From a checkpoint of a small sound classifier.
Model: 12.6M parameters, arch conformer, norm layernorm, width 160.
Training: muon at rate 0.0023, 7000 steps, batches of 192, held-out accuracy 100%.
Rows from block 13, named by matrix and row number. Rows with one number belong to one neuron. Each number is 500 + 40 x the weight over its row's rms, rounded and kept within 0 to 999. All counts start at 0. Numbers have three digits each. After the name is the row's rms in percent of the matrix's.
# gate: first MLP gate (model.blocks.13.ff1.gate.weight, 640x160), inputs 80-159
# fc1: first MLP up (model.blocks.13.ff1.fc1.weight, 640x160), inputs 80-159
# fc2: first MLP down (model.blocks.13.ff1.fc2.weight, 160x640, transposed), outputs 80-159
gate.159 115:595436504492426453532539511601525422482439492487508486475484531531462483535516433449500561439480476441421511451478455480548504546500586502468464499471523533441605535484490511503476535548537460476417497478451517516512509487457487493465483491
fc1.159 111:492497502495472479489530531506494507464499480565464474470542539490523514506464563499443540481497492536524467479487474473445528519514499581504452477507524525568509552497493495429540487489512524534506521430559474470420581529541533509544455551
fc2.159 111:528462461522524512478523513438499443483541536526531465454462503460486426520527507484516557450471481531473554529531546545532463504515520490506504538482598459522507459570520460575509476499503462458549415544521446505629601497560454513513412483
gate.160 099:445524466431533530519472470469541456475496462457465423533526576514539562525438553440468503508477453543535471448504487440482531437562519410492505424453506484494558538484443554570499531540532500421474480495564569531455517467493553418578512518
fc1.160 097:651511430561437538487476453466541417438420546488473491518451489505436531521556464418507463528463481487493515542482513516531542584468497480495570405543486485442492487505489515472513534441586481491434501492546469536549485476548468495484516465
fc2.160 107:531438506519490505541436551506517504502497468591487534501471476491530498479533436485549508513532440467520528532517449511432511585509583422545511475499492497474433520472486468445539524494538522509464502501604536430554554496493428516464491521
gate.161 121:519457473493457521450437547528481507469463439532494525515504485490494574483526533558482471497491471595440513506514449574543500528446512506439429491436514490561499518529506539535537496460509479465437514492488528553443471455496501471516518451
fc1.161 116:527511537474534513527545438524547497460520548504454455489524366535534513436559478498511596456527560468467504533481445487611493469447487511485496553475493471538501459486457490562509506509593418481525487557484488514482466502501548505481364486
fc2.161 129:529508458527465565541526522498508491480436457490465497550519507483565571521550459495486512515493492455405486520529516545536498560554446491484551532468445553538502560508551527443501514562560451423445494519408491509433480524496532560510531474
gate.162 111:467492434423527518486511507445459574494551512526397495478436610476561464450435460453508469505510484471481548459526444491519505506548537543545479476537491527526502530548559439573487481533482541476497572529454507500525570522545533504532451508
fc1.162 105:461604501550550534489411508530547469443452532475471492474499444543593489521509520490499488518497540467488508504498490462485458490583509516485480414527514507447526539583527490503402495436553411456520492473476498477484571421538498502440578466
fc2.162 107:463436559424498484423489556483482435501501522462503501460488507467461467471524491503499546550515535479590546526383507536551497448497491531467529431532534543521477575500504508516561539476544532493508548471523504545472484496507462517550544494
gate.163 126:561535506492476529526475471529523502512536512513533522522512509528492472547438454408512523521450453572506476506563464539511551534512443521562463489511431482447521583503520476485478549512506518509444478516529509533540535592584588441498548483
fc1.163 118:546431580467546490487504515564499562444460510479472430468501541410558540542457442514573494449437554544500506550632450485488543520530392544486531470490480512501489474496521461517483487490488454496521477458517498476484418534486566471467439551
fc2.163 110:469585549513568505456504488500463488578541474525474542555504498504484480453425465528497507604535488523491503429480510549538526548527417490504486530442453450445474542470510518463473451552557566519589542494446476519506523526509532447470523534
gate.164 151:458514561483576463486511492495581495484539519518465549471528420465493473505524496447491588484483476515481418574463473512462472531492512523464425501545517459466471510490502485482483526521504476534470556539494510474536535490520496526417497571
fc1.164 132:447532462595565455490513523482476507506527442482493531501520499514460545522492522469533480461545491421446494555430578520492429454515489524437443567553454493518489503507482464503477510590479480459565501611509543432445519456476456502545456562
fc2.164 135:484502481438520542587513459483538493496464525481400483536488424551489500477468494464527490479490441454511514537452528474462476532533419616593516573560439491483523516453524511514509486529502514491506521593503503469429514475499519478547535461
gate.165 098:510477580444507467512445453484516480515520497454471463517550509514465501496518562460528533544488496522446491488471437535494422479460471435534497441497550470501554483488464540459524517479439554559498586446471514454482520553490494433557430485
fc1.165 116:473500463490475442471479501490564461500536528457506476493451483532467539507526518557483496543491459518530455421511463509510436499526494568421431524433478469448503453496486581503554476537565476491447433510442527514523502514414521445549593567
fc2.165 116:543539437511525438567479518490464491407544441404512508495417460552526487568523554460518527473501438461489512521462506556428486435489497540464456486505531457507539508554579543496447491492528455504518521509499474479539540542488519517557511454
gate.166 101:509494537517494438510453571527443458521467510463500512488512471459442521422436533535563489471490552458510543550527459456526545512493550553506454472482584433519465466451499516467511502452508515442480540503453584526612457495412479475495487436
fc1.166 106:482476569559548556504504534516483534517513462477488532436439560473523492464526536566437456487467446472441439472499573507440475532441551454529493458515501516471418531587464435504468485467517517572446508533484541503448536490487454499517434476
fc2.166 109:516444458501514564471464517483487479436447545456452486503494504433535479493562479531431540528534491520539463511481447516493484525513463535552520491447517483505458478581539464555501511504477459522522573496558520497539557480523394491438421573
gate.167 089:456498484397474493504514534545487502492473465477535544483440443530550497464563533543474464489466374408488521502456492499469464503521488514537516578490511462455482566549508481482447500454544604421474535416525537496538517551450495492505480507
fc1.167 096:504503466521479585477530534492496501545573487576493569437489511447558487425491469501474462492557538554501526536518532519499496487561508541553583521461541569510474538493488466533534462509573491521481539537520484498488535433490480450526506500
fc2.167 092:503520538509538553472470492519544501483536406564489477488514515511575444431516456513496507506432508483518451479441456419489542479472503469557468500497531535528513461453451502597583429435538542441460503520516541462497568538460547488484574490
gate.168 076:493478609476471587352566530476487534514504525431554525502423489470431450499482508472508489445489481533472554474549476456553539537533525566468509545435546528534513473496492514528505534496518552488559489526547520493503528507545500466518514494
fc1.168 080:536478611507455510374516485590485492530507538506482505477474490557427555443522462476514499438444462513411422484461545487518496491504542566452476528513464522500527463544487552424474523469549505454488586473540561489481505500526549489492448554
fc2.168 081:534536508467561529422431529586445474485429524533489486509484497515524428603466481514458531489507443537469469552557473491491539518478455510524448514530522453446471549530497602556482457563538460519537483525546545449493518468529437560436533470
gate.169 068:482549502486515500480442462474423543606467485541491474426466466473465518525540518510458463536523506485432494511495494449598593470411476540502475467506455557552515552430464523458465421472463438547458499595416578472502473509505500516508524467
fc1.169 066:485508519559487512466483572477484535516469493461528503525486481528444452451477502516464488560485411468542480470558550439524492430543492444525425470565494571487467555456549486523439574516551435448473514427490531455505441508471533496502437448
fc2.169 065:530488479502517554475536563503536528480532468493487420462501466445512453530584507474502475495495514440496586518531510495485497465528508568489528465556440600530483507547486507543592569433494508477531512477562519518511563492488484556438490495
gate.170 103:491539458474450491487470536499500508388513589567507469491533531462465455552497488462557508513468501499514455530456571506431510439511494553464489587556566502494532561473493468458505505555533425503514487584497510453504475470477487448490493518
fc1.170 111:480450552490593523524516449535495542484491532536561472529493495434529575437462517526553465488532502491521493433469500504479485508522492495474425521405490467540501532521461527475476483545537486542588508496527476460384525475541463469436501506
fc2.170 101:522489526490516556503531470563417566500469496528532434542503470408428508455499489489582439487497448508501509488498468453504518538497551534500485506453540459542449516420488502467536501474543462502554509502510508488495475433526529508509525515
gate.171 102:483545546522525459528478449533455493466472474501419486521489504475534457485545480507479497537545472538466503518534540443589520578493417528489510580435484505486561506531465564463470535467470495436448520483475548599503506419422475475513429518
fc1.171 109:501472493514487510499514450493464543436486467547472531554457487518546468487473489430466493485497481485463567514474516532501533549430526550472517528473470504488481493497481605433553527463461590514446449495519519523526464538457442526519589469
fc2.171 108:469469599469471448533453496487505484450432466491449546511528547522518500520465509576505512480513504507487446530573471405506547520483550484503512487454516409551520548502513550453496456457518488492567479499509488480531465481604471498513512482
gate.172 125:483531563504547471478507553454485550488510527516506527552486550460446509466524512460490508527438539619494470474569562476477495522482470648463532497479433462490469491487445489451444472529537479501440450580495533422445518473508554494454532478
fc1.172 128:508463452571524472438485469515426541447465505479508440453541500527411547474465497447448455510486464504485532485496495495496573464490516558542581535493519492532557556483512522590439468527575480480491507626461524435412461505532528515490535502
fc2.172 131:543449556543559565549461537511470454479460543504475519417411464519499500499484491513521450471499485495489550463513450512489494498507549485553540580510480487562486509478500430486533562476433448535464436475479502525532502549538476486548567534
gate.173 102:530520514429468523469503555479445535517498450457406497537493483412403503527539485553478513533555535580538415532530543498504560499415517421525502485526531468470454495555556536485508496466546488616466462548546516460467531539533484488458515460
fc1.173 109:528533450471508483479591508523517482497519489564592567531553518476480570508470511483484460447464496524504484510476491494497433526495471503488438579492472471494496470518562542483396450557530529468518519442531518574478526504547479526498493501
fc2.173 103:503529552469461479528513509509472467456521503484509482517580572483480519547531494513510485480507514512480436474523506458507440459474536520481429489484483435514486498505600492540423467543467468457571504498458486510478578468585503495497553508
gate.174 110:481563516511530590529539507454482441415474524518511507432511480511471549516556498426498553456591455590441451490555461472465524496451483486497516521528483493556500434577478573578556499446453479562505494523373470547486561482448523530496478511
fc1.174 101:479520578466505555566496485489470478529475516486469575457545509421468451444533435513527469470501523473500540471470474485531489503614506504480536518580533451480441533464452504559560494491512595469513502457538517502523564526522490488482522528
fc2.174 105:490453505495507581521446496566511519493548449506465541450481537481485550518539498509526484509516519530508455449468463474539475552553509531525457527515516541550518452521441502509535556527504562494548515496463463568559549511538516524444515506
gate.175 138:440487560515531501481568433485506570417544480517465446483490425497483515528478567639442563492506512569426499550503495529604499496535511549506562506499458543501516542494480529495424488526514512519484512455469429530429603504503569459516565504
fc1.175 130:576499468443479490491530512466527575540573565511476566592491514526528544539536561421458493555419476438570539483526501459534487613511490458478473564521483497472442520477488470493553460516549520539429466492486500519552528479504507493465534489
fc2.175 140:542482555449532505527555546465456547510511506477503476466438539497486483521461483532497494466501559491483509561533508484476535483543486534519443512478535497480482491519472440529504398517559532460480454520527545435507460465489577488558518574
gate.176 110:527464505465531475586463470501583549506531473434526501490551422482495503527422475451494443458540523488504480453624463444407564447489533486454475514488538510528562409419535496497512426594450470554411492539514551499510545525501505444506541531
fc1.176 108:506442513477546498531426504534472474469491462560582467502552569501458604535510553458438460444501497486496486435525485471552531580481463450501471544476429515445495507402457596495485468469536484497502457570570520508451517572480442522477562461
fc2.176 111:519529551563508426553452454523464468517433460531518487489512493500489492567439518545542492481540462559469492528513437514537478511503483503590523464506398510577481485459490543510544525449465452492463422506583468487482521452447586476531545505
gate.177 082:565505523489451477462487488537500480539549500475532529517466510488571507559495479425523474484443404511593484472497510435519521560481471516490457435512517449509475506444514508441480516515509548460486494512466555435488558522469607500488471474
fc1.177 093:533461464522531580492449433465423455500563560534477463436500535454534474528520474494508513569572462461469451589497502590507559476535491465479500521474463525509516550455573475534451578513491532520450490472481540378538576524486523481513531497
fc2.177 089:557494475457519574560558471521541483536437531461513456480450423485536458494526504467542463557450496457485511493506537448502559512539461458419517513403483570466515478518551486497576530441418503466478524519513475533438521494490552523526453542
gate.178 095:529524475511477503465471544518449481469469514485480565516446494435492634502511523468501534506499519590437444429469503479459542541482508542527459512529489519494519557564503446531509538511546531466538503378527434481459475533430525467569484532
fc1.178 092:573417512498490488528519501508484471456468475517472458494455432462555458440568470504556510523473482486506493505480475521417469478507441495525568406499517522468531476473573479478490528475585461424482571486540523436597512506480405519532573507
fc2.178 105:423491458541540545539491528511479473490559515493520527424516517563506529526475540530468477477461505474472557465423556493511445524443516452510480449543498597477487491467429477475509551429531535519567504524505464459554464541397489563501512480
gate.179 068:537467524513554578483525464445512448488464472459522500573479494502478488513474477481527569535512496476554536438441492429527467468543528558503504490531528496483540514492503460476524537495530499506476523433519557484549515505487472459446496465
fc1.179 070:529457460505505539419512470529523578438485507558506516479531465538465563488503484479461490502489468511433575545485561533481429575501533410503508512509464507495491520472442491507485485502525504472543564580557502506457538513519545560528500537
fc2.179 067:524522458562465474530499454451494558532502505526515489489461549512523546530483566461528457568504548468484526467478559516508566416466565555428527505485535448545509465508477478469532532539430514434520490499524607501496507476533549456447566447
gate.180 118:463558452552466484496471511544447440503493513451484529539502462419517495585475528533554515376524545457502475504494425480455493456564510447517543454500546448501535512469476519478515454532474515487392534550465495528502489562503484524602569437
fc1.180 114:508529454491451470429465523508554418530513567462526484462471402624552465594501620540564520533495487547462460535499453531431526495507541492496484533482504511640490535496532461490394485570458420523500494496507475456527528434496456477483484476
fc2.180 115:558488576576528506455497606497517485487495493496491441499471508483506471514519495466478492516495504567563482480567517430486441540528433464466519486469546509496421481567474484469463507540469478486529502570486508476520418514441504466496485539
gate.181 103:539479436466481488571497509558546513424478475574477457465574470456487549513529537542517499477481483451481416475443537498444484548483465501449512472507478480505490515553532505539511505508476497407529588513524475436537479490476536490505571457
fc1.181 112:489439477472535577635494531473551505471465467459476502440539487552474519499555529458500476499525517543523484467418465507543544462556407520503493478473531502475486520474476476446503506486516526504461527460530519460454504512485539519411516482
fc2.181 102:510422528562514488538511531501545424439542556552456484472462433534457523537510483466501541470530438514464469520503483513484481513558492495474551508509551422438567470492499424465526491549511439483462473539481574459564552507538512542507467501
gate.182 129:509520498483479457512458486404491523540570508476530487550524504507530526532491542544475531530425507446411558452507523557516452562417479523580527473507557435419499460518553518533433468517477466474540478519508411443484521478521573531508505465
fc1.182 125:527521505523489498496419509487549529446564430498550472482522495419515554470510518439461497534519430430494519533520574529508492501510471445518506474438468528502512518480536451461452527490515409567477479548491465471483532427488533514503478520
fc2.182 126:539537539542537571524581477445545469425441489510582477432487550523567485522508494490533523455477476521552422535545527581493549537520404542442486554510508531553487456457554530538537502543433458500420470559479454517492508470444489570507509447
gate.183 083:487504524513516519479492497503547506466489487489461512484519431501530548557494383532522482592483480561481547532488521469542462543541511453491477566504469480371454496587491393551525503476473538476440478490482486487435580560583548540463509439
fc1.183 086:514504521577481449403553539531499504466518486440466520506459501535544535448512427529529502498489466468532510512509491476553504524481459490552441429457508542470486558500544455480470496444472560494517530440493482529502497508535555457587507460
fc2.183 074:538538503536528566517508517423530550483504420495511523483501517541448520482462540541547528407561502498462558524539443491562538548491427530483439553410534547498454476510542596512499508536504522520454490532487532453457522456439555483462507472